Rows from block 10, named by matrix and row number. Rows with one number belong to one neuron. Each number is 50 + 12 x the weight over its row's rms, rounded and kept within 0 to 99. All counts start at 0.
# fc1: MLP up (model.blocks.10.mlp.fc1.weight, 1024x256), inputs 0-127
# fc2: MLP down (model.blocks.10.mlp.fc2.weight, 256x1024, transposed), outputs 0-127
fc1.515:50 50 55 50 59 27 50 50 50 37 34 50 50 50 50 23 50 50 50 50 50 57 50 32 50 50 71 50 72 39 50 50 33 50 96 08 50 50 50 50 50 50 50 50 50 50 50 49 50 50 64 50 50 50 50 50 50 50 50 50 50 50 54 50 50 50 50 83 50 50 50 50 50 58 50 50 50 82 50 50 60 65 50 50 50 50 50 50 50 23 50 50 56 50 21 50 50 50 50 50 41 50 50 64 50 60 50 50 50 50 50 50 83 50 50 81 50 90 50 50 50 50 44 50 50 50 50 35
fc2.515:50 50 50 50 50 50 50 50 50 61 50 50 50 50 69 75 35 50 25 55 50 50 33 50 50 42 50 57 50 50 50 50 50 30 50 50 50 50 50 50 50 50 28 46 50 50 50 50 50 50 50 26 45 50 50 50 50 50 50 50 50 50 32 50 50 54 18 17 27 50 62 50 50 12 50 50 50 50 50 50 50 34 50 50 50 50 50 56 50 80 50 81 50 50 50 50 14 50 50 50 50 50 50 50 50 50 50 28 50 50 50 50 50 89 50 29 59 50 50 50 50 50 50 65 35 50 61 50
fc1.516:50 50 50 50 50 84 30 26 85 50 49 50 50 42 49 50 50 50 50 50 50 50 25 50 32 50 37 61 50 50 50 50 50 50 31 50 50 88 50 50 50 50 50 50 50 43 50 50 50 50 50 50 67 67 50 50 50 50 50 52 50 10 50 50 50 50 50 50 50 50 50 50 50 59 06 50 50 18 50 50 50 61 37 50 50 50 53 50 69 69 88 50 63 50 50 50 23 50 55 25 50 75 10 50 22 50 50 50 50 50 50 50 50 73 50 50 50 50 73 50 42 50 50 36 50 75 50 50
fc2.516:50 50 50 25 50 31 50 50 64 50 50 50 50 50 50 96 32 50 55 50 67 50 16 50 50 50 50 50 50 50 50 50 32 50 50 50 40 50 50 50 50 79 50 50 50 23 50 50 50 50 50 50 50 71 83 50 51 50 41 50 50 50 10 62 50 60 22 50 35 50 50 50 42 50 35 50 50 50 83 78 50 50 37 50 50 50 50 50 53 50 50 50 50 62 41 29 39 57 50 52 50 50 50 50 50 71 70 29 33 50 41 50 50 50 50 50 82 23 53 55 50 50 50 50 50 12 50 11
fc1.517:50 28 50 50 50 50 50 50 50 65 50 36 50 50 50 50 32 65 59 50 50 50 50 50 50 50 50 50 50 50 50 99 68 50 50 42 50 30 50 50 50 50 50 54 50 35 50 50 50 50 50 45 14 50 50 92 50 47 50 50 50 84 50 50 19 50 74 50 50 50 50 50 50 50 50 63 50 28 50 50 50 50 50 50 18 50 66 50 50 85 50 50 76 16 78 32 50 50 50 50 69 50 50 77 50 34 50 50 50 50 34 50 61 53 50 50 46 50 50 50 50 50 48 50 13 50 50 50
fc2.517:50 50 50 50 50 50 74 50 50 46 50 41 22 54 50 50 50 50 38 50 50 60 50 10 50 50 59 78 28 25 50 44 50 50 50 19 50 50 50 50 50 50 50 50 50 90 50 50 50 50 66 50 50 50 50 50 77 43 50 85 25 50 50 50 50 71 50 78 69 50 62 50 50 50 64 50 50 50 50 71 50 50 50 50 54 50 50 50 50 71 50 50 50 47 50 50 50 50 50 50 54 67 74 50 50 88 56 25 30 50 28 50 50 76 50 50 50 60 19 50 50 50 50 50 44 50 50 61
fc1.518:50 50 50 20 50 59 50 50 50 50 50 47 50 50 50 50 50 47 69 80 50 50 50 48 22 50 50 50 67 50 36 50 50 50 50 65 50 50 50 50 50 50 50 22 82 18 18 50 50 77 36 50 50 50 87 50 50 50 50 50 50 06 50 50 36 23 73 32 50 50 25 50 50 50 35 50 50 25 50 50 50 50 50 50 50 50 50 50 92 50 36 92 50 50 50 50 32 50 50 50 57 50 50 64 50 50 50 50 50 61 50 50 50 73 33 81 50 50 50 50 35 22 50 50 50 50 50 54
fc2.518:50 50 50 50 73 11 67 50 50 50 50 50 73 50 50 78 46 50 50 51 50 50 50 62 18 20 50 50 64 50 50 66 50 50 50 50 50 50 72 79 83 17 50 50 19 50 92 50 50 08 53 50 50 50 50 50 50 49 50 50 50 50 19 55 50 74 50 47 50 50 50 79 50 50 35 50 24 50 50 68 50 28 84 75 50 50 50 50 51 50 83 50 50 50 50 44 50 50 81 50 50 50 50 50 73 50 50 39 50 50 50 31 50 50 50 50 50 50 50 50 66 74 50 50 50 50 56 50
fc1.519:29 50 57 62 50 66 50 50 50 59 50 50 32 50 50 50 82 62 50 22 72 50 71 50 50 25 50 50 47 21 50 29 50 50 50 36 50 23 50 22 50 50 50 50 24 50 26 60 64 50 59 50 26 51 50 36 50 50 50 50 50 50 62 50 50 50 50 50 47 20 50 50 50 50 50 57 50 73 50 50 81 53 50 60 75 50 50 76 33 50 50 50 27 23 50 50 50 63 50 50 50 50 50 32 30 50 50 50 50 55 50 50 50 29 41 00 41 50 64 50 44 68 44 50 50 60 50 50
fc2.519:50 50 50 50 57 69 50 50 50 50 50 52 50 45 25 25 31 50 50 50 45 50 77 32 39 50 50 50 56 50 50 50 50 50 36 50 50 80 50 50 76 50 21 50 50 50 50 50 50 49 50 50 53 50 50 50 84 77 50 50 50 50 50 50 31 50 50 50 75 79 50 50 38 30 50 32 25 50 50 50 31 50 50 50 46 50 50 55 39 84 67 32 50 50 50 50 84 67 14 42 50 83 21 50 50 39 50 22 25 50 50 50 62 50 50 50 45 50 50 48 59 50 50 16 50 50 50 50
fc1.520:40 50 50 24 50 50 50 50 54 67 50 50 50 50 50 50 26 50 50 50 50 50 50 19 50 50 21 12 46 50 50 50 50 50 50 73 11 50 50 50 50 50 81 55 73 50 50 50 76 50 95 50 50 50 50 50 48 50 50 50 50 50 50 50 50 74 69 50 50 50 32 22 50 50 50 68 50 50 23 28 50 50 50 50 50 50 50 50 50 30 50 78 50 50 83 50 50 50 50 50 50 50 50 55 50 50 50 50 61 48 50 50 50 50 24 50 50 50 50 50 60 50 00 50 50 50 49 50
fc2.520:50 50 50 50 35 50 75 50 71 50 55 50 50 50 50 48 50 55 50 50 50 22 50 46 50 50 27 50 11 50 50 50 50 50 50 50 50 50 50 35 50 50 50 21 70 50 50 50 50 29 50 50 50 50 50 50 37 22 50 50 50 50 50 50 50 41 63 50 50 41 50 50 06 50 50 50 50 50 50 34 50 12 50 50 34 50 50 65 49 50 50 50 50 50 50 50 57 59 28 56 50 50 50 34 69 32 50 67 50 75 47 50 50 53 31 50 50 77 83 50 50 50 50 35 50 50 79 65
fc1.521:50 50 50 26 50 09 50 12 50 60 50 16 50 50 50 23 50 91 50 50 50 50 46 50 50 50 50 56 50 50 75 83 66 50 32 50 10 50 50 48 34 74 50 50 50 50 77 50 50 50 50 50 50 50 50 11 50 50 50 50 26 50 50 61 50 50 50 50 50 50 27 50 50 50 50 50 50 50 50 50 50 52 50 50 43 70 50 50 50 60 29 59 50 62 83 45 50 50 50 81 50 50 50 50 28 53 50 50 50 50 50 23 50 68 13 50 50 50 50 50 50 50 50 80 50 50 50 50
fc2.521:50 50 50 64 50 50 70 28 50 50 77 50 50 68 50 82 50 50 50 50 30 50 64 50 50 50 50 50 50 38 68 50 11 53 50 56 50 50 52 30 50 94 50 50 50 50 50 29 50 50 50 50 67 50 50 50 50 50 41 50 88 47 50 15 50 50 35 50 50 50 50 50 50 50 50 22 50 50 50 50 50 50 50 89 50 50 55 50 50 50 50 50 50 50 50 35 50 19 50 50 50 50 46 50 50 18 50 60 50 43 50 50 07 50 50 44 62 50 50 50 50 50 50 50 50 94 50 50
fc1.522:33 50 50 34 50 50 50 50 14 77 50 50 62 50 35 71 50 50 50 50 84 50 50 55 50 50 50 50 50 50 50 50 50 50 77 50 50 79 31 50 50 50 50 50 50 50 50 50 50 50 77 50 74 36 50 50 50 50 50 50 50 50 19 36 50 50 50 50 50 50 50 50 50 88 76 35 50 50 50 50 50 50 65 50 50 50 50 32 50 50 50 50 50 50 50 50 50 50 50 50 35 41 50 50 50 50 50 50 50 50 74 50 50 50 50 50 50 50 86 50 50 50 50 50 91 58 50 50
fc2.522:50 34 50 50 19 38 50 50 64 50 50 52 31 20 50 50 50 50 50 50 50 47 79 50 50 65 37 50 50 50 50 50 50 50 80 50 50 50 50 50 50 50 50 50 50 50 50 50 50 50 50 50 50 50 50 09 50 64 50 65 50 19 50 50 50 50 50 50 39 50 50 50 50 53 39 50 27 41 51 23 55 50 50 17 91 50 50 50 50 50 17 43 35 50 50 50 50 17 66 61 50 50 50 50 50 50 50 50 50 74 50 12 50 23 50 50 59 50 35 37 50 32 21 50 79 40 48 50
fc1.523:50 50 50 50 50 67 50 46 50 50 50 50 97 50 50 50 50 50 50 37 50 50 50 50 31 33 50 50 43 50 50 50 50 50 54 57 68 50 50 50 50 60 50 50 50 50 77 50 27 30 38 50 50 24 41 50 50 53 50 98 65 50 50 60 50 50 42 50 23 50 38 30 50 50 50 37 50 17 50 50 50 50 92 38 50 50 50 50 25 72 45 50 50 50 50 77 56 50 50 50 50 75 50 51 50 43 50 28 50 54 50 50 50 12 50 53 50 84 11 56 55 50 50 50 64 07 50 50
fc2.523:31 50 50 50 43 50 94 57 50 50 78 50 50 50 50 50 43 50 50 50 13 50 42 37 50 50 93 50 50 50 64 50 50 71 50 66 50 50 50 50 50 50 50 50 50 50 50 58 50 50 50 50 50 16 50 50 50 73 32 50 09 50 50 50 50 50 50 50 30 50 50 50 24 50 50 62 56 25 50 50 66 50 48 50 50 50 50 50 50 74 39 48 43 50 50 74 50 50 70 50 50 50 50 23 50 50 50 78 71 50 63 50 50 50 50 50 50 26 50 50 42 50 50 54 50 75 50 50
fc1.524:50 50 28 50 50 50 50 50 50 50 50 50 50 63 50 45 46 50 41 50 50 63 28 50 50 50 50 77 50 49 53 50 99 50 43 50 50 36 50 50 50 58 50 76 60 50 50 50 75 37 50 49 50 12 50 34 50 45 50 32 07 50 86 78 91 50 50 50 51 50 50 50 50 59 50 50 41 50 50 50 50 50 43 21 50 55 50 50 50 35 50 50 50 50 63 50 28 50 50 65 50 80 50 66 50 50 35 50 50 50 50 50 50 50 50 20 50 50 50 50 32 50 50 50 12 64 50 77
fc2.524:50 23 50 23 39 50 50 50 50 50 50 50 50 66 50 33 65 22 16 50 32 66 71 50 50 38 49 50 62 50 50 50 50 50 50 39 30 50 50 33 50 50 50 87 50 63 51 50 50 50 28 58 26 50 50 50 50 36 50 71 50 50 72 72 50 50 50 50 76 50 77 50 50 27 50 50 50 50 50 31 31 82 50 36 50 67 87 25 50 50 27 50 50 37 31 50 50 50 33 16 26 50 66 50 50 71 41 53 26 50 50 42 50 26 50 50 50 50 50 50 50 50 27 50 39 50 50 50
fc1.525:44 50 66 50 39 50 50 17 59 50 50 50 50 36 50 50 21 50 50 50 50 50 50 82 51 50 50 41 50 68 50 19 33 50 50 50 41 50 93 90 15 50 50 50 53 50 50 50 28 50 50 50 50 50 50 50 50 28 24 64 77 41 50 67 50 50 50 50 50 22 56 50 65 67 50 50 40 50 50 60 50 50 50 50 27 50 33 34 50 50 50 50 50 50 50 59 50 30 50 50 46 50 50 50 64 50 50 50 23 50 22 52 50 50 50 28 50 50 50 50 71 64 50 37 50 50 20 50
fc2.525:95 50 50 50 26 33 50 50 61 50 50 71 50 50 50 28 47 50 82 22 50 50 75 49 55 50 14 53 70 50 50 24 39 50 36 79 50 35 50 38 50 50 50 59 73 52 50 50 50 93 58 50 16 50 50 50 50 50 50 50 50 50 40 76 60 50 50 50 73 16 50 37 50 23 79 50 58 37 78 50 50 50 50 50 50 50 50 50 50 48 61 34 50 28 50 50 50 50 50 50 50 08 50 50 50 66 65 42 50 60 50 50 50 50 52 53 81 43 50 50 42 50 50 50 50 50 31 50
fc1.526:70 37 50 50 41 50 50 31 50 50 20 50 50 50 50 50 32 50 74 50 50 50 28 50 50 50 50 37 70 50 50 29 50 50 59 50 50 50 82 50 50 50 50 26 50 50 37 38 50 74 58 50 30 50 50 50 50 50 50 50 44 50 32 64 50 50 50 50 50 50 50 36 50 50 50 50 50 50 50 36 50 50 50 61 75 50 50 50 50 50 50 42 50 50 79 50 50 50 34 50 34 61 29 50 50 50 50 64 30 50 50 42 26 50 50 29 50 50 50 50 50 50 50 50 71 50 57 50
fc2.526:50 50 50 50 50 50 20 50 50 50 50 50 50 49 50 50 32 50 50 56 50 50 36 50 35 50 50 50 50 28 50 50 73 50 50 50 50 50 51 50 50 66 50 50 50 50 29 50 50 50 50 50 50 50 50 50 50 50 50 50 50 50 84 50 50 50 50 50 50 50 50 36 50 50 50 50 99 50 50 50 50 70 29 50 50 62 50 50 50 39 50 50 69 22 51 83 29 50 50 50 50 50 50 06 50 07 50 17 50 50 50 50 62 50 50 50 50 39 93 50 62 40 11 22 50 50 50 50
fc1.527:50 50 50 50 50 50 50 50 50 50 50 50 50 50 50 55 50 50 50 86 50 35 20 52 31 68 50 50 50 50 50 50 50 50 50 22 44 50 50 74 50 24 50 50 71 39 50 57 50 16 50 50 50 58 50 50 43 50 50 50 50 50 50 66 41 50 24 50 50 64 50 00 50 50 85 50 50 50 50 25 32 50 50 50 50 50 50 50 50 50 50 50 50 50 50 36 50 50 50 50 50 50 50 50 50 67 78 50 50 50 50 50 50 50 50 97 50 59 50 50 69 50 50 50 50 50 66 50
fc2.527:50 50 98 50 50 50 61 50 50 97 50 57 50 50 50 50 50 50 50 50 50 50 15 50 50 50 50 50 50 26 50 50 50 71 50 50 50 50 50 50 50 50 50 50 50 50 37 50 50 26 50 50 29 50 50 84 50 50 61 50 50 60 50 50 74 34 50 50 50 27 36 50 50 27 50 50 50 50 50 50 50 50 50 80 50 71 50 50 50 27 50 50 54 50 53 50 50 22 50 50 50 50 50 50 41 03 50 50 50 37 50 50 50 50 50 50 50 50 50 50 50 50 65 50 50 23 50 50
fc1.528:37 50 50 50 50 50 61 30 50 58 50 85 50 50 50 50 87 50 50 64 49 55 50 18 27 50 50 50 50 50 51 56 50 60 39 70 50 17 64 50 50 25 50 50 50 50 50 50 79 39 50 50 50 50 50 50 50 50 50 50 50 50 50 50 48 50 50 50 53 50 62 46 50 38 50 50 50 50 58 43 50 50 50 50 74 50 50 50 57 48 63 50 50 25 50 50 55 50 50 50 59 43 50 55 17 59 37 50 50 50 50 23 50 50 85 20 38 66 50 50 50 50 50 50 16 10 50 50
fc2.528:50 50 29 50 50 50 50 50 26 25 22 73 50 50 50 55 50 27 50 63 50 50 42 56 50 50 50 50 50 73 44 50 50 30 50 33 28 50 50 50 50 50 50 50 50 50 50 53 50 50 50 50 34 86 50 50 50 40 94 45 58 50 50 37 45 50 57 50 50 39 57 50 50 50 50 40 50 56 50 50 50 42 50 80 33 50 50 69 39 50 50 50 50 41 50 50 50 50 50 50 50 50 25 50 50 50 50 50 50 36 50 50 50 75 50 50 50 50 06 50 77 50 27 50 50 24 50 50
fc1.529:42 50 78 40 50 50 61 50 50 16 50 50 50 50 48 22 87 50 50 50 50 50 20 50 75 50 50 50 50 21 50 50 50 52 30 50 50 25 50 50 50 50 50 35 50 50 50 50 50 50 50 50 50 40 50 50 50 50 50 50 87 50 50 37 50 25 50 50 50 50 50 50 50 50 50 50 50 50 50 50 50 50 50 50 50 50 50 56 50 50 50 50 50 50 50 44 50 50 58 50 31 50 50 50 50 50 26 50 50 50 50 50 50 35 50 50 72 50 50 19 63 50 29 50 71 50 50 30
fc2.529:50 56 36 50 50 50 23 50 50 50 50 50 54 15 50 74 63 52 50 39 50 50 50 50 50 50 50 84 50 50 50 50 80 50 56 62 68 50 50 31 72 50 17 50 50 50 50 56 50 22 50 50 47 50 50 50 50 50 50 61 29 41 50 14 46 50 50 50 50 29 50 50 50 50 50 50 50 50 50 50 50 50 50 40 50 50 50 50 12 50 39 42 50 50 50 50 50 50 50 52 50 50 50 50 50 50 50 50 50 50 50 50 50 60 31 50 50 61 36 56 50 50 50 26 50 50 50 50
fc1.530:50 50 50 00 50 50 50 35 24 87 85 50 50 50 50 50 69 50 50 83 50 50 50 44 75 50 50 24 42 50 50 50 34 50 50 50 72 50 50 69 50 50 50 50 50 50 26 66 28 50 50 50 50 47 50 50 11 61 30 50 50 55 50 50 50 50 36 28 50 50 50 50 40 50 50 50 50 65 50 50 50 50 50 50 50 50 68 51 50 50 50 50 50 50 50 50 50 50 50 50 50 74 50 49 46 50 66 66 71 33 69 50 36 61 52 49 50 50 36 50 85 50 50 44 50 50 50 50
fc2.530:29 50 50 50 67 50 50 70 57 50 85 44 37 39 57 85 50 50 50 50 50 50 50 50 50 50 50 21 50 31 22 50 50 50 75 43 50 36 29 50 71 50 50 56 73 26 50 50 50 50 50 87 50 45 50 50 50 50 50 23 50 50 60 50 50 35 59 47 68 50 64 50 29 50 50 50 50 50 50 43 50 50 50 34 50 50 62 50 50 50 35 50 56 50 50 31 50 50 50 50 50 50 50 50 50 50 50 50 77 50 67 50 35 50 48 50 50 80 47 40 31 50 50 50 50 36 50 50
fc1.531:50 50 50 50 50 25 50 50 40 50 50 50 77 39 43 50 50 50 50 50 50 93 52 50 83 50 50 49 50 50 50 50 75 50 17 50 50 21 50 31 50 11 50 50 71 50 50 26 50 91 50 48 50 65 50 50 50 50 50 50 50 50 50 50 24 50 58 50 50 49 50 50 50 50 50 50 37 50 78 33 17 68 50 50 50 50 55 50 50 48 18 50 50 50 50 50 86 43 50 50 50 50 50 29 72 50 50 22 50 50 60 50 45 50 50 50 57 50 50 50 50 50 50 44 33 50 50 50
fc2.531:50 50 50 50 50 29 50 50 21 50 50 78 50 50 50 50 75 50 74 50 46 50 50 50 28 50 50 36 50 23 50 41 32 50 72 50 50 50 50 50 50 50 50 43 77 50 57 79 50 50 35 29 50 50 30 50 50 50 60 50 50 61 50 00 34 50 50 50 71 50 50 50 50 55 50 50 58 85 50 50 50 50 55 57 28 50 50 50 21 50 50 52 50 38 50 50 50 50 50 54 64 50 50 50 50 50 76 50 37 50 78 49 50 50 50 50 21 82 50 50 50 50 50 64 50 50 50 32
fc1.532:50 50 50 50 29 50 50 34 68 50 50 50 50 15 50 50 50 20 50 50 50 50 82 58 50 50 50 55 38 57 63 50 41 49 50 50 50 59 50 74 45 83 50 64 50 74 50 50 50 50 50 59 50 50 59 50 50 43 50 50 08 50 50 50 50 50 50 50 50 50 43 50 50 50 48 41 68 50 50 75 50 50 50 50 46 50 50 50 50 50 50 35 50 50 50 50 50 58 50 50 15 50 39 50 50 38 24 65 11 50 50 69 50 50 47 50 50 50 68 50 67 50 37 37 50 44 50 50
fc2.532:50 50 50 50 50 50 26 40 50 50 60 22 50 50 19 50 50 50 50 50 50 50 50 50 50 50 50 50 22 50 50 50 85 50 83 50 47 50 45 50 49 50 99 50 50 50 50 50 81 63 50 50 50 50 50 50 67 50 50 50 90 50 32 50 37 50 50 50 38 88 50 50 38 50 50 50 50 50 50 50 50 62 50 50 56 50 50 50 50 50 50 38 50 50 50 50 29 50 50 50 63 50 50 29 50 50 50 50 56 50 50 50 50 55 50 50 10 50 50 49 71 50 50 50 50 50 42 87
fc1.533:50 50 59 50 50 50 50 50 50 50 50 50 50 50 50 50 50 50 50 50 25 50 50 50 50 73 24 57 50 68 35 50 60 85 50 50 50 31 50 50 50 50 32 46 50 50 50 50 50 50 50 50 43 50 46 50 50 50 50 50 50 50 23 50 50 50 50 40 50 50 35 50 50 50 50 50 50 21 50 47 50 50 50 50 50 50 50 82 50 50 50 50 91 39 50 50 50 21 50 50 50 50 60 50 50 50 50 71 50 50 25 39 50 50 50 50 33 50 50 50 50 50 50 50 21 50 50 50
fc2.533:50 46 50 69 38 50 50 50 50 50 29 27 50 84 50 50 50 50 67 50 50 50 50 50 50 50 50 50 50 50 50 42 50 50 46 17 50 50 50 69 50 50 50 50 68 71 50 50 50 79 50 50 50 50 50 43 50 31 50 69 70 50 44 50 78 53 34 50 50 50 50 50 30 50 65 50 50 50 50 55 19 50 50 50 75 50 21 50 50 50 50 50 50 32 50 79 50 50 50 50 50 38 58 50 50 50 62 50 50 50 50 50 50 83 50 50 26 50 50 50 50 50 50 50 50 09 50 50
fc1.534:50 50 50 50 50 78 50 50 50 50 50 50 82 50 50 50 50 91 50 50 50 50 09 33 50 50 50 50 74 50 50 47 50 50 50 50 50 50 50 50 50 50 50 50 86 50 50 50 50 50 22 50 70 50 50 50 50 50 50 31 50 50 50 50 75 27 50 50 33 50 50 50 50 50 42 49 50 50 34 50 42 50 33 50 50 50 50 50 50 50 50 50 50 50 50 76 07 10 23 50 70 50 29 50 50 50 50 50 50 16 50 50 50 66 50 77 50 50 28 50 50 68 50 10 50 50 50 50
fc2.534:50 50 50 50 50 50 78 50 71 50 50 68 50 50 50 68 50 50 50 50 34 50 50 51 50 50 50 50 58 48 50 50 50 50 50 51 50 50 50 50 50 50 50 50 50 50 65 50 50 41 50 50 50 29 30 76 50 61 50 24 50 50 50 50 50 50 50 50 50 50 50 50 50 40 50 59 66 75 50 50 73 55 50 81 50 40 50 50 50 50 41 50 50 72 00 50 50 50 50 50 50 50 66 50 50 62 50 43 50 50 50 50 50 50 50 50 50 50 50 14 50 50 50 57 44 50 87 50
fc1.535:50 50 50 43 50 50 50 80 50 71 50 78 50 50 50 66 17 50 50 34 50 50 50 57 50 50 28 50 62 50 64 50 50 50 87 83 50 50 62 50 50 50 67 50 78 50 37 50 48 50 50 50 50 50 50 50 50 24 50 29 50 50 52 60 50 50 50 50 50 50 67 50 50 50 50 44 50 50 49 40 50 50 50 44 50 57 50 42 50 41 50 50 50 59 57 50 50 50 50 50 50 50 50 50 50 50 28 50 41 50 50 85 50 50 33 68 50 50 50 85 50 67 69 12 77 50 50 50
fc2.535:50 68 50 50 50 50 50 50 38 32 50 47 50 72 23 50 84 50 40 50 50 50 16 50 50 50 81 68 27 52 54 50 60 50 50 23 50 50 09 40 50 35 50 27 61 50 50 68 50 50 50 47 50 50 55 50 27 50 50 50 50 50 50 50 50 35 50 62 71 76 19 50 50 94 50 50 50 50 62 22 50 50 36 50 50 69 50 41 80 29 67 50 50 50 50 50 50 50 70 50 50 59 50 50 50 50 50 50 50 50 50 50 50 28 50 50 50 50 50 48 41 79 38 50 50 50 34 50
fc1.536:50 50 71 50 58 50 50 50 50 43 71 50 38 50 79 50 32 50 32 63 50 50 41 50 50 50 17 50 50 50 50 76 50 50 50 74 50 50 50 29 50 28 50 50 50 50 50 44 48 50 79 50 55 95 50 50 50 50 50 37 50 50 50 50 62 50 50 62 50 29 50 50 50 50 50 33 50 32 50 50 50 72 04 71 50 50 37 50 50 50 29 50 50 50 46 50 50 50 50 50 50 50 50 66 14 50 50 50 50 49 64 50 50 50 80 50 50 50 50 50 70 41 87 50 50 03 50 32
fc2.536:84 50 50 50 40 50 82 50 28 50 50 50 50 73 40 74 50 50 69 50 30 50 26 50 38 50 50 50 22 50 33 50 25 62 50 50 44 50 77 61 50 50 50 50 50 50 50 51 50 50 50 50 32 50 39 67 50 50 50 50 50 15 50 50 50 50 50 50 68 37 50 50 61 50 62 50 50 50 50 50 64 22 50 50 50 50 44 91 50 27 50 50 39 50 70 54 50 50 50 50 50 50 50 50 65 57 50 50 50 87 75 50 50 50 50 29 36 50 50 84 34 50 50 50 00 50 50 50
fc1.537:50 74 50 50 42 50 50 50 50 50 55 50 59 72 50 76 83 50 50 50 50 50 50 50 50 50 50 50 50 37 85 50 50 50 19 50 50 50 50 50 50 50 50 50 50 50 50 50 28 57 50 50 50 50 50 50 50 50 50 50 44 60 50 71 71 50 50 50 50 56 50 50 49 50 50 73 39 55 50 50 95 50 50 50 50 50 67 50 76 50 50 50 50 75 70 27 50 28 50 35 50 88 37 50 50 50 50 50 47 50 50 17 19 50 37 50 50 77 37 50 50 50 50 02 50 73 50 50
fc2.537:50 50 50 46 50 60 73 42 50 50 67 50 50 50 75 50 50 50 81 36 50 50 50 60 56 52 50 50 50 27 50 50 50 50 50 50 50 50 40 50 13 50 82 50 50 50 50 50 50 50 50 50 81 50 35 40 26 82 50 50 50 56 50 52 50 50 50 49 50 50 45 50 50 50 50 50 28 50 50 50 50 50 42 50 50 50 50 62 88 65 18 50 50 50 50 59 50 50 08 42 55 50 41 50 50 65 50 50 50 50 64 50 50 50 50 50 34 50 50 50 50 50 50 34 50 41 54 50
fc1.538:37 50 76 50 50 50 55 50 76 51 61 50 19 50 50 50 50 50 50 50 55 50 50 28 50 29 55 50 92 50 50 21 50 50 50 50 50 57 50 50 50 50 50 50 50 50 50 22 50 50 50 66 50 50 50 41 50 50 50 50 82 32 50 50 39 42 50 60 50 62 22 53 35 50 50 50 50 50 50 50 50 86 33 19 50 81 50 50 50 19 50 50 50 50 50 50 50 50 50 50 50 50 55 50 50 50 50 50 50 50 50 50 50 50 50 50 69 79 50 50 50 22 50 50 31 50 50 50
fc2.538:50 50 50 50 50 58 37 80 77 50 50 50 50 50 42 14 58 50 50 50 69 50 50 50 50 65 50 50 25 50 50 50 50 50 57 50 50 50 50 50 50 50 50 50 50 50 20 50 42 36 50 50 33 82 50 48 50 59 50 50 50 44 50 50 50 50 50 50 74 50 50 50 50 50 50 50 60 50 50 50 50 50 40 87 46 50 68 50 50 50 34 50 50 50 50 61 50 50 50 53 50 50 54 50 50 50 50 22 76 50 50 50 50 33 50 55 45 74 34 50 50 50 50 50 50 50 34 50
fc1.539:50 62 26 17 34 50 50 50 50 50 50 32 50 50 50 50 50 50 99 50 50 50 50 50 50 31 50 50 50 50 50 50 68 50 50 50 50 50 50 50 50 50 30 50 50 50 50 50 50 50 50 50 42 50 50 50 50 50 50 50 50 50 10 66 50 50 77 50 50 50 50 50 50 50 37 50 78 50 50 23 50 50 50 50 50 50 40 72 50 50 72 38 50 68 25 50 50 50 50 50 50 50 50 10 50 50 73 59 50 27 50 50 82 50 14 50 50 50 72 50 62 50 50 50 50 50 50 12
fc2.539:50 50 50 50 50 50 66 50 50 50 50 50 50 50 50 50 50 50 49 26 55 50 50 50 54 50 50 50 50 50 50 50 50 50 76 50 50 50 63 50 27 31 50 50 50 50 50 50 50 50 50 50 50 50 50 60 99 50 50 50 36 50 50 50 50 09 50 50 50 50 59 50 17 60 50 50 85 50 50 50 09 83 50 38 50 50 38 50 50 50 50 50 50 50 50 61 50 27 65 50 20 50 50 50 50 50 50 50 50 50 50 50 10 50 40 50 50 50 63 50 50 50 50 84 80 82 50 50
fc1.540:50 50 50 50 50 50 50 50 50 25 33 50 81 50 62 67 67 28 50 50 99 40 26 50 67 50 50 86 50 87 50 50 48 50 34 50 50 50 46 50 50 50 50 38 61 27 86 50 50 50 99 50 50 50 50 50 50 50 75 50 50 73 50 29 50 63 67 65 53 50 50 50 26 42 99 50 40 50 50 50 50 36 50 50 50 50 50 50 45 50 50 50 50 68 50 50 50 79 50 50 50 50 50 50 50 50 60 50 77 67 50 50 50 50 50 73 50 50 50 50 50 50 42 50 50 30 50 50
fc2.540:50 50 50 50 50 36 50 50 50 50 50 38 50 50 50 50 50 50 50 83 50 50 36 50 50 50 83 50 50 50 33 50 50 23 50 50 50 50 50 50 80 50 17 50 50 50 41 50 50 50 65 50 50 63 50 50 35 50 50 50 00 50 38 50 99 50 50 50 50 50 50 50 50 39 75 50 50 50 62 50 50 50 50 50 80 50 50 69 50 44 70 63 50 50 50 50 50 50 32 50 60 50 56 50 50 50 50 50 50 50 50 50 50 63 50 50 50 50 50 50 50 50 50 50 34 34 50 50
fc1.541:50 50 50 50 10 50 50 50 50 50 31 50 50 50 50 50 32 50 50 50 50 50 50 50 50 50 23 84 50 50 72 26 50 50 40 50 50 50 50 26 50 49 30 50 50 50 50 50 50 50 50 50 50 50 50 50 50 77 50 50 68 50 50 50 70 24 50 50 50 50 89 50 50 08 79 50 50 20 50 28 50 50 50 70 50 50 50 42 50 30 50 50 50 50 50 82 50 67 50 50 50 84 50 50 50 22 50 76 50 17 50 50 50 72 50 59 50 50 82 76 50 18 50 73 50 50 50 50
fc2.541:26 50 50 50 27 50 50 50 50 50 50 50 50 76 50 50 67 64 98 50 50 50 50 50 50 50 65 50 50 50 50 50 50 50 50 50 50 50 50 52 50 50 50 17 50 50 50 50 50 35 50 50 81 50 50 50 30 50 50 50 50 70 50 50 50 50 50 50 50 50 27 50 50 90 50 70 50 50 50 50 50 50 50 50 50 58 50 61 86 52 50 50 50 08 34 33 50 50 50 50 50 50 50 50 50 50 50 39 50 50 72 50 50 50 74 50 90 39 50 50 50 50 50 50 71 50 50 50